{"model": "image classifier", "dataset": "simulated stained blood smears", "train_examples": 97500, "image_size": 32, "crop_scale_min": 1, "horizontal_flip": true, "targets": ["large cell", "small cells"], "num_classes": [7, 7], "arch": "resnet", "norm": "groupnorm", "activation": "silu", "weight_standardization": false, "depths": [2, 5, 5], "kernel_size": 3, "stem": "single", "avg_pool_shortcut": true, "widths": [80, 112, 176], "label_smoothing": 0.1, "loss": "cross_entropy", "init": "xavier_uniform", "residual_init": "zero_last", "optimizer": "soap", "beta2": 0.95, "lr": 0.0015, "beta1": 0.95, "shampoo_beta": 0.95, "eps": 1e-08, "precondition_frequency": 25, "max_precond_dim": 1536, "merge_dims": true, "one_sided": false, "adamw_lr_other_params": 0.0013, "grad_clip": 3.0, "adaptive_grad_clip": 0.1, "gradient_noise": 0.3, "steps": 5000, "batch_size": 256, "epochs": 13.1, "lr_schedule": "wsd", "decay_fraction": 0.3, "final_lr_fraction": 0.01, "warmup_steps": 250, "weight_decay": 0.4, "adamw_weight_decay_other_params": 0}
Rows from block 7 of a small image classifier, named by matrix and row number. Rows with one number belong to one channel. Each number is 128 + 32 x the weight over its row's rms, rounded and kept within 0 to 255. All counts start at 0. After the name is the row's rms in percent of the matrix's.
After each channel's rows are labels from the 100 images, of 14848, where the channel reaches its highest value: "lies over" is the class under the peak. Only what is clearly more common there than usual is listed. The data: simulated stained blood smears. In brackets: how many of the 100.
# convs0: first 3x3 conv, stride 2 (model.blocks.7.convs.0.weight, 176x112x3x3, each kernel summed), inputs 38-75
# convs1: second 3x3 conv (model.blocks.7.convs.1.weight, 176x176x3x3, transposed, each kernel summed), outputs 44-87

convs0.15 099 [140 124 107 135 149 120 173  98 168  92 152 172 130 142 113 103 126 150 181 168 143 166 153 143 141 135 112 137 140 106 157 140  92  93  52 104  98 160]
convs1.15 100 [ 71 160 128 115  92  63 129 120 117 114 153  61  84 149 108 113 124 140 139  94 123 153  84 183 112 134 170 120 164  52  96 158 107 139 150 131  82 130 163  86 150  97 113 106]
lies over: large cell (100)

convs0.102 099 [153 125 161 133  65 178 164 146 124  93 120 100 142  90 121 127  71 120 222  86 112  87 180 188 136 130  93 143 115 159 143 135  81 174 112 112 145 116]
convs1.102 112 [126 122 119 159  76 116 134  77 130 146  44 125 149 144 142 128 134  94 137 115 164 160 154 183 199 169 152  66 119 108 145 122 134 150 114  86 117 130 170  86 141 117 153 103]
lies over: nucleus (100)

convs0.38 093 [153 135 181 202 130 129 143 157 117 155  87 189 121 214  62 117 110 133 153 157 101 197 116 134 132 129  57 159 133  85 125 167 150 122 103 141 209  61]
convs1.38 100 [154 166 110 143 154 105 117 108 141  97  58 148 111  84 108 153 132 147  84 195 141 104 103 125 115 182 115 128 169   3 134 132  62 114 120 142 130  99  85 139 165 143 150 111]
lies over: nucleus (54); large cell (46)

convs0.126 104 [175  96 144  75 127  96 126  93 207 113 115 128  89 177 124 133 143 129 134 162 104 190 110  99 135  93 129 103 137 159  99 166 132 166 105 165  96 190]
convs1.126 103 [116 144  68 131 122 152  76  69  96 114 131  95 156 161 153 144 114  95 134  98 106  81 150  98 176 127 164 168 162 144 113 183 146 157 127  71  80 176 134 160 119  60 113  69]
lies over: nucleus (94)

convs0.115 089 [129  87 171 145 172 107 151 135 122 102  97 146 107  92 103  91 147  81 131 151 133 177 114  73 163 142 153 133 130 108 129 119 143 131  87 130  91 130]
convs1.115 095 [130 125  95 157 105  94 111 139 131 162 104  99 186 119  82 119 205 117  96 137 105 119 150 162 123 133 109 115 157 122 100 140  93 120 155 138 154 112 143 177 145 116 158 123]
lies over: nucleus (82)

convs0.71 102 [ 64 155 164 133 124 111 166  94 154 147 176 143 130 108 115 154 115  86 110 114 190 114  41 131  94 153 182 102 131 129 123 130 155 168  78 105  84 170]
convs1.71 103 [114 100 106 122 134 110 152 136 130 106 113 148 141 135 131  97 142 151  59 124 170 162 142 182 142 145 123 126 133 115 124 165  98 113 166 159  83 179 164 152 167  59 162 204]
lies over: nucleus (70); large cell (30)

convs0.1 099 [100 150 111 182 112 142 143  86 118 135 141  77 110 169 132 155 109 110 121 140  41 140 132 149 119 113 163 127 184 111 140 181 166  83 135  84 127 162]
convs1.1 107 [117 167  90  82  68 132 110  74  92  88  95 187 119 149 167 108 141 119 114 140  87  91 137 142 149 127 121 198 122  91 137  81  96 100 138 193 135  88 102 121 166 162  86 138]
lies over: nucleus (54); large cell (46)

convs0.60 102 [116 148 125 120 117 112  98 156 117  40 143 118 118 104 115 152 108 155 146 107 135  97 116  96  63  96 137 101 158 172 132 151 179 144 116 149 144 104]
convs1.60 112 [ 66 127 140 160  59 122 179  90 113 148 149 102 172 100  93 116 102 130 134 147 158 100  13 130 147 196  71  94 132 102 190 143 123 134 146 144 151 105 178 117  90 165 173  91]
lies over: small cell (63)

convs0.107 105 [144 109 148 108 119 111  73  59 107 116 130 113 201 104 115  83 203 124 113 152 125 147 130 156 141  97 145 103 139 174 137 109 154 212 133 106 107 138]
convs1.107 100 [119 161 200  83 132 111 140 142 140 153 102 100  94 128  94 181 142 142 111  92 126  61 129 148  62 186 111 142 166 180 136 100 147  91 152 146 106 123 146 152  98 103 123 182]
lies over: nucleus (90)

convs0.142 110 [ 96  78 122 124  95 186 164 130  85 180 150 125  99 165 171 126 139 154 161 147 145 117 134 145  84  73 158 100 117  85 100 172 138 116 153 159 172 131]
convs1.142 102 [ 96 159 136 144 122 133 173 138 141 138 143  78 168 119 156  88 150 113 152 186 140 110 100  94 122 118  89 141 121  62 114 154  89 194 173 148 114 136  90  73 125  94 162 185]
lies over: nucleus (34)

convs0.2 102 [136  51  97 152 132 117 160 169 114 131  82 142  91 168 103 123  63 100 161 166 128 138 134 132 104 114 180  57 113 104 142 144 109 170 153 137 158 119]
convs1.2 093 [ 81 205 137 107 131 116 105 134 155 129 150 135 138 151 174  89  79 139 188 172 164 167 115 139 114 137 177 146 102 129 131 112  73 127 155 107 152 129 138 103 133 162 139 152]
lies over: small cell (52); nucleus (25)

convs0.97 095 [144 144 166 136  82 130 168 151  63 190 177  73 155 119 216 141 121 134 124 156 147  75  71 147 157 131 142 141 117 168  26  91 127  70 141  73 111 129]
convs1.97 097 [101  90 114 117  97 146 101 211 105 123  68 149 145 134 194 196 102 140 214 126 123 182 145  92 154 109 138 161 158 119 119 108  98 163 158 168 164 113 172 168 118 113 155 130]
lies over: nucleus (98)

convs0.18 108 [141 131 138 129 134 133 128 141 147  94 190 145  83 131 189  56  87 113 159 198 103 154  69 120 147  99 128 122 131 151 134 155 101  97  94 106 129 150]
convs1.18 101 [113 109 172 154 110 130 131 152 151  88 102 113 167 124 135 142 126 112 162 165  66 171 211 152 141 129 189 109 151 132 120 105 201 168 125  82 152 120  88 134 175 114 128  66]
lies over: nucleus (65)

convs0.17 102 [ 95 117 135 112 121 162 135 174 165  83 152  77 188 180 110 128 122 180 127 113  96 105 145 100 140 157 147 143 138 132 100  66 138  42 117 155  86 128]
convs1.17 107 [111 129 112 111 147 129 158 143  87 102 195 220 195  85 195 145 106 121 162 130 132 104  85 150 134 138  64 109 133 120  64 156 157 124 114 132 111 140 145 136 152 145 128 166]
lies over: nucleus (51); large cell (45)

convs0.61 105 [142 159 178 114 182 156 117 135 109 108 151  97 126 117 141 178 130 166  77 140  80  95 141 162 133 139 135 157 151 151 173  93 108 106 110  71 128 135]
convs1.61 094 [122 146  84  84 142 120  93  92  89  87  60 137 148 136  91 101 187 114 153 167 120  60 141 133 186 110 169 194  97 129 141  82 148 129  84  60 130  83 139 189 107 191 204 118]
lies over: small cell (62)

convs0.9 106 [117 117 100  90 129 137  62 108  99 103 134 154 143 140 181 138  84 162 137 104 125  92 119  99  91 154 120 160  95 140 148 110 178 137 130 187 116 142]
convs1.9 102 [107  77 137  83 157 149  79 142 103 119 141 190  95 187  88  67 122 126 107  81 140 139 128 113 131 184 116 139  84 165  97 100 104 131  99 167 146 182 110 111 131 169 190  92]
lies over: nucleus (68); large cell (32)

convs0.84 093 [157 161  87 161 165 142 151 173 134 131 131 143 166  93 165 157 138 165 107 145 178 124 169 102 156  84 124 101 132 148 133 206 180 112 116 116 119 139]
convs1.84 108 [149 126 128 148 142 124 109  88 149 135 133  83 141 120  82  98 153 161 201 142 217 149 170 154 118 142 162 131  88 120 160 135 188 122 133 104 173 146 100 138  81 163 113  68]
lies over: small cell (95)

convs0.63 113 [108 119 146 139  80 121  90 160 189 160 139 156  79 176 117 118 115 178 103 195 112 150 108  93 138  99 148  63 159 120 100  72 212 115 147 127 119 132]
convs1.63 094 [ 67 127 123  67 126 175 105 115 123 104 119  52 110  79 137  88 126  88 162  86 153 132 145 143 143 114 119  98 119 124 141 150 133 168 135 102 111 142 116 132 102 128  91 159]
lies over: nucleus (63); large cell (37)

convs0.133 098 [156 109 146 122 154 122 130 185 135  85 150  87 130 152  98 138 151  75 199 178 113 168  73 136 167 160  76 172 159  99 201  55 113  89  98 161 127 100]
convs1.133 102 [ 82 132 144 102 108 149 125 161 107 110 147 149 116  77 153  92 193 111 156 116 130 166 183 104  80 104 151 132 118 141 119 174 132 135 102 109 120 121  73 111 115 153 155 179]
lies over: nucleus (28)

convs0.86 094 [144 129 131 142 125 150 192 120 145 171 124 149  55 103 119 167 125 173  57 123 139 105 168 108 154 138 104 113  96 142 126 175 117 144  55 111  75 142]
convs1.86 103 [196 126  75 100 152 116 122 165 168 137 110 111 174 163 159 117 162 121 138 138 146 181 132 104 156 112 118  83 101 162 144 110 124 118 158 150  99 153 139  64 110  82 126 189]
lies over: small cell (54)

convs0.130 099 [ 96 130 175  77  33 145 181 153 107  99 103 138 103 135 180 146 131 137 111  92 119 177 112 100 171 154 181 121 166 141 147 144 116 107 140 153  78 126]
convs1.130 095 [ 74  91 119 110  89 106 122 144 106 136 136 129  95 148 114 135 125 109 131  79 180 118 127 165  82 106 174 104 150 160 141 139 175 119 124 134 132 109 113 114 108 126 180  80]
lies over: nucleus (97)

convs0.169 091 [171 136 162 134 140  90 160 124 127 113 127 121 121 153  93 136 248 109  91 142 140 116 146 113 148 161 159 129  75 164 131 103 135 156 122 135 122  77]
convs1.169 098 [ 96 146  77 110  96 103 111 163 144 115 160 105 114  94 144  62 159  96 154  97 134 173  87 158 156 116 156 129 161 125 112 173 172 158 153 202 104 103 140  83 132 108 119  99]
lies over: large cell (72); nucleus (28)

convs0.99 093 [103 146 113 170 125 144 182 141 132 104 143 190 159 157 118  96 107  82 106 140 138 112 153 117  67  99 142 114 132  67 124 110 199 162 109 152 117 174]
convs1.99 093 [ 79 164 100 125 155 111  58  95 166 100 108  95 117 163 167 128  97 135 158 114 139 135 128 150 138 151 142 152 163 158 155  86 144 128 135 109 136 162 165 119 119  66 117 153]
lies over: nucleus (48); large cell (48)

convs0.3 103 [196  78 150 156  99 168  84 136  53 144 141 120 148  76 148 118 151 114 157 100 126  94 192 148 129  94  82 198 127 144 117 115 129 117 160 139 106 127]
convs1.3 097 [133 124 143 106 158  97  92 156 124 182 144 170  99  83 103 157 152 113  74 136 153 143 130 147 128 134 116  72 184 151 121 203  93 199 106 173 131  86 107  56 154 185 121 123]
lies over: small cell (53)

convs0.98 093 [ 76 149 134 184 194 155  48 187 151 124 184 131 151 149 132 209  78 182 114 142  83 175 100 123 121 152 115 123 199 146 100  82 140 115 101 109 118 110]
convs1.98 104 [137 160 113 178 108 163  62 132 112 138 124 134 116 153  99 110 180 125 103 181 189 145 151 136 112 168 121 120  95 191 109  55  82 122 190  99 131 104 110 118 174 135 128  27]
lies over: nucleus (50); large cell (27)

convs0.132 096 [107 120 148 131 124  57 158 129 115 140 113  91 137 134 139 164 112 167 117 115 103 131 131  92  80 147 116 112 173 149 168 130 159 140 125 174 170 172]
convs1.132 106 [117 190 103 173 179 197  68 130 146 125 126 131 191 167 103 105  93 161 129 108 155 163 120 126 120 117 184 155  83 145  66 115 126 130 122 129 138 173  88  84  46 138 160 103]
lies over: nucleus (51); large cell (49)

convs0.170 108 [146 168 108 119 147 175 111 118 136  80 164  34 138  55 149 149 150 155  71 116 120 145 174 166 175 137 115  52  98 166 121 122  81 115 117 183 195 128]
convs1.170 104 [134 146 128 102  88 112  87 116 126 157 149 136 125 161 134  95 133 119 140 165 123 120  99 158 129 116  80 137 151 156 102 116 101  99 147 124 119 108 127 120 107 164 113 137]
lies over: nucleus (95)

convs0.46 110 [110 136  71 108 135 103 134 164 156 132 157 140  61 122 151 100  83 129  96 172  90 130 145 133 133 193 152 106 137 137 141 113 163 148 184 101 123 117]
convs1.46 103 [146 136 151 118 187 123 129 115  57 126  84  77  68 129 141 120 130 153  73 105 125 159 177 184 118 126 170 196 108 169 138 115 154 189 155 151 163  97  79 118 154  91 201 101]
lies over: nucleus (51); large cell (48)

convs0.6 096 [102 187  85 165 120 143 162 125  94 146 137 140 129 110  83 149 129 103 192 164 185 101 158 166 111 170  99 120  75  78 150 151 144 141 100  63 152 182]
convs1.6 104 [123 102  93  67 144 162  90 127  71 130 104 149 105  80 122 109 112 101  85 169 165 194 153 120 112 139 128 191 145 102 179 122  98 112 144  70 136 143 132 127 207 104 218 167]
lies over: small cell (84)

convs0.85 109 [133 171 159 164 113 133  98 132 121 148 142 155 149 130 121 125 101 111 117 158 122  81 138  93 163  88 118 149 176 163 145 141 174 108 173 147 108 150]
convs1.85 105 [113 126  75 159 167 121 120 104 141 130 119  83 138 158 100 100 176  91 136 163 153 120  67 160 139 162 134 171 131 188 140 144 172 120  96 152 166 112 108 138 142 177 107 129]
lies over: nucleus (65); large cell (35)

convs0.69 098 [137 140 116 134 156 176 161 118  95 153 138  88 128 120  91 178 142 120 161 182 191 142  76 188 127  72 140 149  92 170 153  99 152 131 130 152 101 157]
convs1.69 099 [122 189 142 141 105 119 165 133 164 146 187 161 187 136 131 100 142 106 134 134  78  85 116  95 124  88  95 101 154  69 123 134  95  92 166 197  66 189 163 127 142 178  99  67]
lies over: nucleus (51)

convs0.128 111 [115 157 133 112 133  97  99 131 105 125 182 155  86 166 116  95  89 154 131  66  66  95 177  99 134 118 128 145 156 108 124 115  87 134 142 140  95 144]
convs1.128 099 [128 128  63 131 113 160 108 157 120  57 126 148 140 133 147 166 115 133 127 127  95 188 135 202 125 157 144 153 131 111 126 155 128 100 129 135 170 122 176 137 138 169 172 150]
lies over: nucleus (49); large cell (46)

convs0.40 111 [ 93  93  74 118  92 117  73 118 204  95 141 116 102 108 179 127  93 192  77  96 125 128 120 165 118 137  86 121 154 105 138 143 104 175  99 142 129 105]
convs1.40 102 [100 183 107  98 163 181  76 123 101 135 121 184 121 145 170 136 168  94 148 200 191 143 136  87  84 111 184 173 115 130 179 138 112 132 105  89 169 153  54 215 106 136  86 108]
lies over: nucleus (69)

convs0.145 098 [ 92  77  76 170 184 130  91  84 132  84 127 133 142 180 132  96  88 122 132 152 164 134 152 142 129 101 139 140 113 168  91 170  88  81 109 180 123  92]
convs1.145 095 [101 144 167  66  83  81 158 126 131 156 111 157 112 152 127  65 129 149 148 117 147 124  80 140 115 116 186 108 134  92 164 146  94  99 102 130 154 186  99 120  91 158 115  98]
lies over: small cell (88)

convs0.116 096 [159  84 156 130 108 145 126 172 111 119 152 118  58 107 137 127 152 139 100  91 151 167 115 118 148 139 141 135  78 154 133 101 135 154  72 124 124 138]
convs1.116 096 [132 133 136 115 145 164 156 213 139 207  64 115 176 102 141 138 101 120 177  80 122 130 154 129 131 175  99 111 119 114 127 150 146 125 141 106  78 166 178 120 141 180 173 141]
lies over: nucleus (75)

convs0.158 089 [150 106  98  80 136 126 139 167 135 189  90 132 174 102 130 100 132 146 120 102  95 111 122 125 139 171 109 144 128  92 106  75 135 170 128 131  87  66]
convs1.158 103 [141 105 147 139 133 151 179  96 140  30 159 113 113 129  91 142  85 170 111 103 123  89 135 114  81 133 145 151 149 135  91 113  82  71 101 134 113  71  78 146 178 111 155 100]
lies over: small cell (53); large cell (32)